config = dict(
    model='image captioner',
    dataset='rosettes with rotational symmetry',
    train_examples=195000,
    image_size=48,
    crop_scale_min=1,
    horizontal_flip=True,
    translate=0.12,
    tokenizer='word',
    vocab_size=28,
    encoder_arch='mlp_mixer',
    encoder_norm='rmsnorm',
    encoder_norm_position='pre',
    encoder_activation='squared_relu',
    encoder_mlp_ratio=4,
    encoder_parallel_block=False,
    encoder_inner_norm=False,
    encoder_moe='expert_choice',
    encoder_drop_path=0.15,
    encoder_num_experts=4,
    encoder_moe_every=2,
    encoder_expert_mlp_ratio=0.25,
    encoder_experts_per_token=2,
    encoder_shared_expert=False,
    encoder_patch_size=[8, 8],
    encoder_conv_stem=False,
    encoder_layers=6,
    encoder_width=384,
    fusion='prefix',
    decoder_width=384,
    decoder_layers=12,
    decoder_norm='layernorm',
    decoder_norm_position='pre',
    decoder_activation='gelu',
    decoder_mlp_ratio=4,
    decoder_head_dim=64,
    decoder_fused_qkv=True,
    decoder_bias='all',
    decoder_qk_norm=False,
    decoder_parallel_block=False,
    decoder_inner_norm=False,
    decoder_positions='sincos',
    decoder_prefix_bidirectional=False,
    decoder_connector='linear',
    decoder_tie_embeddings=False,
    residual_init='zero_last',
    optimizer='soap',
    beta2=0.999,
    learning_rate=0.0021,
    beta1=0.9,
    shampoo_beta=0.999,
    eps=1e-08,
    precondition_frequency=16,
    max_precond_dim=1024,
    one_sided=False,
    adamw_lr_other_params=0.002,
    max_steps=10400,
    batch_size=128,
    epochs=6.8,
    lr_schedule='wsd',
    decay_fraction=0.2,
    final_lr_fraction=0,
    warmup_steps=520,
    weight_decay=0.3,
    adamw_weight_decay_other_params=0,
)
Rows from block 3 of the text decoder, named by matrix and row number. Rows with one number belong to one neuron. Each number is 50 + 15 x the weight over its row's rms, rounded and kept within 0 to 99. All counts start at 0. After the name is the row's rms in percent of the matrix's.
# fc1: MLP up (decoder.blocks.3.mlp.fc1.weight, 1536x384), inputs 96-191
# fc2: MLP down (decoder.blocks.3.mlp.fc2.weight, 384x1536, transposed), outputs 96-191
fc1.395 097:70 54 69 43 65 39 42 45 57 54 62 50 57 58 51 49 43 46 61 50 37 47 49 47 44 33 41 66 69 32 48 53 38 38 58 61 40 40 66 35 94 44 76 52 40 79 24 39 39 44 45 60 82 27 43 48 55 38 24 23 47 45 32 57 25 45 57 40 50 61 64 46 61 59 46 74 44 64 53 34 77 63 51 86 57 56 74 67 49 44 53 18 19 46 43 39
fc2.395 100:51 45 47 15 46 56 59 00 54 57 71 56 64 46 62 62 60 67 29 37 62 52 51 72 65 72 61 34 50 59 52 77 37 47 04 52 48 56 70 60 44 52 22 36 41 33 62 68 70 52 58 49 22 66 55 68 53 62 42 57 44 60 63 41 74 41 41 23 77 45 46 53 33 42 56 34 60 29 57 73 39 63 62 23 42 59 31 30 51 61 50 63 80 59 64 34
fc1.396 095:42 37 74 53 52 49 57 10 45 57 66 56 60 62 63 55 40 39 38 43 38 27 57 52 52 42 51 64 78 44 73 47 30 26 34 48 62 38 59 35 88 61 56 54 27 64 31 47 69 46 38 67 66 42 41 62 56 41 30 47 59 52 40 53 26 32 57 22 56 59 57 36 57 59 56 77 42 57 61 60 82 42 62 69 59 56 56 57 47 41 49 26 34 25 45 18
fc2.396 088:40 42 51 91 49 48 37 90 60 40 53 41 41 44 71 35 44 41 73 50 66 39 50 38 39 05 47 36 19 35 44 33 63 82 88 61 25 38 47 38 37 48 43 67 65 61 83 42 43 62 51 48 59 41 30 60 49 43 56 64 43 28 56 66 28 66 47 72 17 49 40 66 44 50 57 42 54 74 51 22 34 43 26 40 46 54 36 40 42 62 45 45 39 58 55 99
fc1.397 103:62 48 72 48 58 42 52 43 56 49 56 58 54 65 36 40 36 46 50 48 38 41 55 52 59 46 40 71 65 36 48 42 32 38 46 57 55 38 60 37 78 42 57 67 35 75 25 42 59 46 47 54 71 36 46 55 58 34 30 23 51 54 18 52 33 46 53 38 54 78 68 53 69 65 54 85 39 65 64 43 78 55 54 72 66 44 58 63 46 39 43 13 25 27 40 28
fc2.397 099:49 40 42 26 48 58 54 13 48 62 59 50 59 41 60 50 55 49 30 32 62 51 47 87 69 53 55 31 59 51 42 64 44 39 22 43 51 58 58 58 47 56 17 38 62 25 63 61 64 61 41 49 19 71 60 66 57 50 58 62 56 62 54 45 77 34 42 19 69 51 34 35 29 46 62 43 66 22 63 79 37 46 66 23 40 52 21 30 57 60 49 62 79 49 68 22
fc1.398 118:28 31 48 69 48 60 50 67 57 31 36 60 47 23 56 61 54 32 55 53 51 59 38 59 49 56 55 36 35 63 30 52 57 67 63 33 41 66 43 58 20 59 23 47 69 33 88 55 55 58 56 41 45 55 42 38 65 61 75 59 52 57 52 52 70 45 29 73 32 55 44 60 29 40 40 29 64 39 50 66 20 50 47 12 33 61 19 38 60 72 34 47 76 77 57 75
fc2.398 131:35 37 36 71 57 41 44 87 59 53 47 32 44 16 50 49 51 35 59 63 58 67 34 37 42 34 64 41 28 35 37 44 62 73 78 54 47 52 48 59 32 42 28 47 68 54 78 55 43 57 62 60 59 46 07 44 50 49 55 75 50 39 47 58 32 52 22 80 32 44 30 65 47 59 45 37 61 73 43 30 32 59 36 33 14 45 26 43 56 69 45 54 57 69 54 98
fc1.399 111:52 53 52 25 64 29 57 34 52 38 60 57 47 62 36 56 53 59 73 29 44 30 61 80 67 61 44 56 58 71 51 56 32 47 31 53 68 39 39 37 29 50 45 65 47 37 27 59 65 67 49 42 19 51 68 51 60 54 43 54 54 37 42 29 71 58 47 31 64 57 20 38 48 51 48 53 58 38 67 57 61 54 65 31 79 52 64 44 45 31 57 32 58 27 38 25
fc2.399 099:61 48 40 08 57 57 70 27 53 51 67 52 64 53 54 64 63 59 22 39 59 65 55 79 61 71 56 40 60 60 40 72 37 48 03 52 45 57 69 53 52 48 31 31 50 34 66 67 61 38 55 51 32 68 46 61 47 58 32 63 48 58 47 46 90 25 37 38 85 41 44 48 37 47 47 28 53 36 64 77 47 84 57 29 43 46 30 38 50 62 48 62 75 57 66 43
fc1.400 099:55 43 77 34 59 39 50 31 43 41 70 65 68 56 30 44 49 40 55 41 40 43 54 64 64 57 44 62 80 56 48 52 30 38 25 62 69 37 54 41 73 47 32 58 27 70 24 64 56 59 46 44 61 44 51 63 54 49 11 39 46 53 11 40 53 46 49 37 55 66 46 55 58 57 54 73 40 55 71 56 72 48 62 65 54 51 68 65 39 43 38 14 42 27 30 20
fc2.400 096:49 43 42 69 52 43 46 85 56 45 48 38 49 29 53 50 48 41 72 46 69 46 49 53 42 23 57 30 31 37 26 49 63 81 74 58 29 40 49 52 36 40 34 55 77 58 83 54 43 64 54 52 55 58 27 59 50 40 44 72 47 43 43 67 47 55 31 72 29 41 24 56 36 45 60 33 64 61 62 36 33 57 27 25 32 49 19 32 41 57 44 53 64 58 62 99
fc1.401 120:33 24 58 66 45 44 56 34 45 25 45 47 53 38 57 55 55 37 68 51 56 33 42 66 54 58 55 32 42 62 55 46 42 65 32 42 47 67 43 59 17 62 07 48 55 25 62 57 76 58 47 57 45 58 40 44 81 61 49 60 61 42 52 42 66 49 32 47 40 61 25 45 33 56 47 40 54 27 60 65 55 29 58 08 50 44 15 39 55 52 44 49 74 56 58 58
fc2.401 109:35 39 38 74 57 42 38 95 57 50 48 35 43 22 51 47 43 28 46 53 65 60 42 34 36 11 65 35 32 34 38 38 62 77 78 47 36 49 48 46 34 48 39 41 86 50 87 49 47 47 57 58 57 52 23 53 42 42 61 81 55 44 43 63 34 49 36 79 25 43 34 58 45 55 47 35 59 66 47 32 31 53 39 29 25 46 37 36 50 71 50 55 50 63 55 99
fc1.402 101:67 48 70 44 59 35 40 44 60 48 59 64 48 66 49 38 36 44 58 40 40 52 55 59 56 55 40 81 63 25 33 29 33 49 60 54 49 35 68 43 82 36 65 63 29 79 23 43 52 48 70 40 70 34 55 59 46 38 28 25 58 51 21 56 31 59 55 40 54 63 75 57 70 52 57 74 42 72 60 33 68 71 46 74 60 48 73 73 53 43 41 22 23 25 41 41
fc2.402 101:55 46 41 11 43 58 68 15 48 61 57 41 64 47 49 60 53 57 26 40 59 61 52 86 60 75 58 36 61 61 50 73 31 37 05 47 53 57 63 56 49 54 30 29 47 29 56 73 63 45 55 47 31 70 59 69 56 57 40 58 55 58 52 46 92 30 33 24 75 46 43 40 39 43 51 42 58 28 53 83 47 65 68 26 42 47 25 37 50 62 51 60 85 55 69 19
fc1.403 122:31 17 55 68 38 53 63 41 47 28 44 45 52 31 55 61 64 31 53 52 57 45 39 63 48 48 64 29 47 59 48 40 44 65 40 45 41 67 53 58 36 59 18 50 64 27 71 53 73 60 52 56 48 59 38 47 61 61 64 68 57 50 53 46 63 42 28 59 40 50 27 44 32 48 50 41 56 35 59 72 39 36 56 07 43 56 11 44 59 59 36 53 77 56 56 70
fc2.403 128:41 35 35 68 60 43 42 92 59 45 47 30 46 15 49 56 52 36 52 60 57 76 43 35 40 27 67 38 37 34 36 43 57 71 76 45 38 56 51 49 43 39 30 44 74 58 83 56 48 50 60 57 58 53 12 47 44 57 53 73 50 44 39 60 38 43 27 88 38 44 30 55 55 50 44 35 54 81 50 30 37 59 42 30 10 48 39 34 50 66 44 59 53 59 56 98
fc1.404 107:41 44 61 31 36 48 51 14 34 37 60 60 60 56 57 53 40 58 52 46 43 25 55 72 71 62 57 42 64 69 52 65 36 50 09 53 65 44 39 57 24 66 11 50 49 47 32 66 77 48 41 57 41 63 50 49 87 62 28 57 49 38 46 26 64 46 44 31 52 68 27 54 46 61 55 58 50 27 75 77 62 34 59 27 62 49 47 42 51 37 56 34 50 34 47 11
fc2.404 094:42 42 46 77 58 42 42 86 57 48 52 46 46 32 61 43 42 32 54 46 73 46 42 36 39 10 60 34 24 40 38 37 73 82 76 58 34 41 54 48 19 48 35 49 83 45 91 47 47 45 56 51 53 54 23 52 48 41 64 72 51 40 51 59 36 61 37 74 22 46 32 73 37 57 49 34 69 58 54 37 30 62 33 21 37 49 29 38 51 64 45 54 54 67 57 99
fc1.405 108:49 50 68 47 40 40 62 20 37 68 67 71 54 80 67 52 58 45 28 45 41 31 67 46 43 50 49 74 91 34 76 48 40 34 48 66 43 27 60 26 96 64 72 52 40 64 27 31 67 47 48 66 81 35 42 72 49 38 43 52 51 49 51 53 42 24 61 27 64 50 69 33 49 51 69 62 34 65 57 47 83 39 59 79 58 53 59 59 51 45 45 54 45 13 53 45
fc2.405 082:36 51 42 73 40 53 52 67 50 42 30 42 54 39 45 35 34 54 70 40 31 30 63 38 35 26 55 38 34 50 71 29 67 62 78 46 33 48 38 42 41 62 51 65 66 61 48 30 48 58 41 50 35 35 68 55 55 43 88 49 64 33 49 51 26 74 67 62 07 62 47 42 69 58 60 65 44 43 32 25 39 10 43 44 53 58 48 43 37 38 67 35 44 41 41 54
fc1.406 105:57 47 81 34 59 36 52 29 46 45 66 61 63 56 32 45 47 44 57 37 37 41 53 67 67 58 43 65 75 47 48 46 27 33 27 60 58 34 57 37 78 43 37 59 28 70 26 62 62 60 57 42 61 40 51 63 52 45 10 34 44 53 10 40 51 45 50 37 62 67 51 56 58 57 58 74 42 58 72 52 76 47 59 58 61 46 67 64 43 40 38 16 37 17 33 20
fc2.406 098:57 37 38 58 49 46 52 80 57 41 42 33 52 28 51 51 48 46 61 38 65 52 60 61 45 21 58 22 35 44 26 50 59 77 67 49 19 47 47 52 48 39 29 49 85 59 81 57 42 60 47 46 49 69 34 60 51 46 50 73 49 41 38 70 59 52 33 69 35 42 21 40 35 49 58 32 62 54 68 44 33 51 32 17 37 50 14 28 38 52 46 57 59 57 63 87
fc1.407 070:48 56 68 31 33 46 63 28 34 68 68 42 52 48 55 57 38 53 41 24 46 72 66 44 69 64 58 56 74 61 74 56 45 46 45 66 42 54 63 26 67 72 47 49 51 46 18 56 42 34 39 54 58 47 50 56 46 35 48 65 57 48 63 54 46 38 40 13 81 46 62 28 55 42 41 53 49 41 52 74 49 48 77 61 62 82 62 68 55 58 43 48 53 28 41 23
fc2.407 086:51 45 51 63 47 50 34 68 40 32 43 62 54 37 52 46 67 56 92 39 60 63 39 54 55 48 51 34 28 38 53 50 65 66 62 55 27 53 54 58 54 45 20 59 52 56 77 43 38 78 59 53 49 46 22 47 58 48 55 44 51 42 36 70 59 69 30 69 49 57 46 59 37 62 61 56 46 62 45 24 29 32 40 50 38 44 36 38 40 51 27 59 77 67 54 72
fc1.408 104:31 25 58 66 43 50 60 36 46 37 46 42 50 30 57 55 51 42 66 51 56 41 46 70 55 58 56 30 35 70 63 44 44 62 33 40 47 72 44 61 11 68 11 52 60 23 65 56 64 53 45 64 36 59 46 42 78 58 61 68 61 51 59 41 75 50 31 46 48 60 29 41 37 55 46 34 61 27 53 74 42 28 66 02 54 48 22 37 54 54 42 50 69 55 56 48
fc2.408 110:42 35 40 76 57 46 35 92 52 43 43 39 45 20 50 47 56 38 63 53 64 68 44 44 42 23 60 33 28 39 39 42 57 73 77 49 29 59 47 48 39 45 28 46 73 52 85 49 44 60 55 56 54 47 14 49 47 48 57 70 54 39 39 67 42 49 34 83 33 46 34 53 43 57 51 41 55 74 50 27 32 45 42 33 23 44 36 34 49 69 47 55 58 67 55 95
fc1.409 101:49 48 67 35 51 42 58 13 43 43 63 72 65 62 50 51 51 50 55 51 43 23 63 69 64 54 51 56 72 60 61 59 28 43 08 60 68 39 44 48 45 57 32 58 34 63 27 56 67 60 46 57 49 49 51 56 67 52 16 45 49 48 32 27 52 51 48 31 56 55 30 52 57 62 60 70 49 43 73 64 68 46 61 47 53 48 56 48 38 39 50 25 40 27 36 13
fc2.409 092:44 45 47 78 54 43 39 87 56 45 52 44 49 36 65 43 47 37 65 43 71 44 46 45 40 15 59 32 24 36 33 40 68 84 78 62 30 37 56 45 22 44 37 55 75 52 90 53 46 59 55 48 55 54 25 54 49 42 54 69 44 41 54 59 37 59 38 73 23 45 35 72 36 51 54 38 64 63 56 36 28 62 27 27 37 49 27 35 48 63 43 50 57 68 57 99